config = dict(
    dataset='rendered scenes of coloured solids on a plain floor',
    mask_ratio=0.75,
    depths=[3, 6, 6],
    init='torch_default',
    beta2=0.99,
    merge_dims=False,
    adamw_weight_decay_other_params=0,
)
Rows from block 2 of a small masked image model, named by matrix and row number. Rows with one number belong to one channel. Each number is 50 + 12 x the weight over its row's rms, rounded and kept within 0 to 99. All counts start at 0. After the name is the row's rms in percent of the matrix's.
After each channel's rows are labels from the 100 images, of 14976, where the channel reaches its highest value: "responds to" is what is common among them. Only what is clearly more common there than usual is listed. The data: rendered scenes of coloured solids on a plain floor. In brackets: how many of the 100.
# convs1: grouped (16 groups) 3x3 conv (model.blocks.2.convs.1.weight, 64x4x3x3), inputs within the group 0-3, a 3x3 kernel for each
# convs2: expand pointwise conv (model.blocks.2.convs.2.weight, 128x64x1x1, transposed), outputs 0-63

convs1.8 094:71 76 50 46 63 55 52 60 50 43 76 52 55 40 38 57 54 48 61 72 53 49 41 38 52 36 37 61 44 39 45 36 58 38 77 50
convs2.8 100:48 17 62 52 38 51 54 74 38 50 45 28 65 49 52 59 38 73 46 34 80 44 64 39 40 60 49 60 41 55 27 47 42 62 48 56 50 55 45 57 55 64 62 52 56 65 35 48 71 38 62 43 32 52 47 40 55 76 50 46 58 51 26 65
responds to: white object (51); count: five (43)

convs1.43 094:64 46 50 58 59 21 57 27 51 38 53 54 67 54 39 53 27 35 54 41 56 35 40 64 49 45 42 50 60 62 53 39 30 45 54 27
convs2.43 082:58 41 66 52 57 54 66 43 51 54 48 49 47 47 44 60 55 42 64 53 57 52 48 56 45 22 33 52 52 47 59 58 62 60 59 51 49 42 25 43 55 30 52 35 55 61 45 45 63 49 57 56 53 43 69 40 28 26 37 30 76 38 56 42
responds to: white object (61); its colour: white (26)

convs1.14 112:60 54 49 57 18 70 41 56 44 67 64 52 39 18 63 53 44 47 45 45 50 48 42 56 53 61 67 59 44 45 48 66 36 54 69 58
convs2.14 094:45 41 56 49 41 56 71 58 59 39 37 49 48 31 42 43 46 51 25 44 49 37 36 66 42 41 55 76 53 50 63 39 69 38 43 50 38 38 50 65 37 35 34 52 55 30 44 48 54 29 41 56 61 78 45 51 70 45 56 54 59 51 80 78
responds to: yellow object (61); its colour: yellow (27)

convs1.10 090:53 72 54 45 86 55 35 47 45 55 52 52 69 30 46 66 31 58 63 65 47 38 50 56 55 54 51 59 49 49 69 63 31 53 42 54
convs2.10 104:46 60 47 46 47 64 33 50 36 42 33 54 74 47 54 58 46 43 57 67 48 66 62 43 66 69 55 64 34 36 44 36 78 68 38 46 76 62 41 52 66 49 49 30 60 43 36 48 30 37 38 55 42 61 61 37 43 68 54 28 56 66 51 67
responds to: white object (65)

convs1.22 111:47 60 38 66 50 31 43 40 48 51 68 44 54 31 53 32 32 60 47 54 41 61 54 64 49 33 47 45 44 62 30 56 76 58 63 32
convs2.22 095:53 37 38 62 60 48 54 41 49 50 51 59 52 49 62 78 54 25 54 60 55 55 62 42 48 58 31 57 56 42 43 52 27 56 59 12 39 77 58 30 63 38 58 56 61 40 65 46 41 44 44 27 45 70 34 57 37 40 39 52 53 43 50 53
responds to: white object (83); its colour: white (43)

convs1.34 110:46 36 47 67 52 46 49 50 38 32 41 52 63 15 53 62 70 46 63 68 44 39 53 69 44 42 66 53 43 56 54 52 67 61 34 47
convs2.34 090:53 33 58 46 39 64 55 47 56 29 61 44 53 47 44 59 53 45 55 40 57 48 51 59 48 60 48 47 65 49 43 47 41 62 48 50 38 64 57 56 36 63 27 32 44 74 66 31 60 35 51 43 50 33 30 65 49 23 71 47 57 31 73 47
responds to: white object (57); its colour: white (29)

convs1.38 119:55 54 40 39 24 76 50 57 45 71 54 50 49 55 61 48 27 73 60 48 49 25 59 69 63 48 56 54 51 44 58 48 35 52 47 55
convs2.38 105:57 57 44 60 56 64 40 53 62 36 38 58 45 48 71 46 62 64 64 40 48 54 54 54 53 64 64 50 45 49 57 44 69 43 44 45 45 41 40 46 57 48 65 53 44 70 53 64 53 39 46 54 28 74 33 50 53 61 58 62 62 50 62 45
responds to: red object (51)

convs1.52 087:60 60 54 46 49 47 47 38 52 67 55 51 59 30 30 51 55 63 48 80 61 57 64 53 64 71 59 61 38 45 43 26 55 55 67 62
convs2.52 107:51 62 72 61 47 60 45 44 34 47 24 55 57 60 51 58 26 58 36 69 57 74 40 33 29 40 47 63 41 52 54 27 63 52 44 62 49 56 49 43 70 58 38 19 46 42 47 57 29 21 24 45 42 39 39 54 36 32 41 39 51 55 48 47
responds to: yellow object (88); its colour: yellow (38)

convs1.37 102:58 51 49 42 56 68 57 63 69 63 38 58 56 50 31 46 39 54 49 36 38 65 76 49 30 74 60 50 53 61 64 60 54 64 47 36
convs2.37 116:42 75 34 60 51 55 49 56 34 57 50 42 64 42 59 56 52 44 39 56 56 59 69 45 44 55 32 50 32 46 38 40 54 60 41 37 33 45 65 50 28 57 71 22 44 60 50 52 42 46 61 58 37 56 41 47 60 71 40 43 68 40 51 38
responds to: red object (52)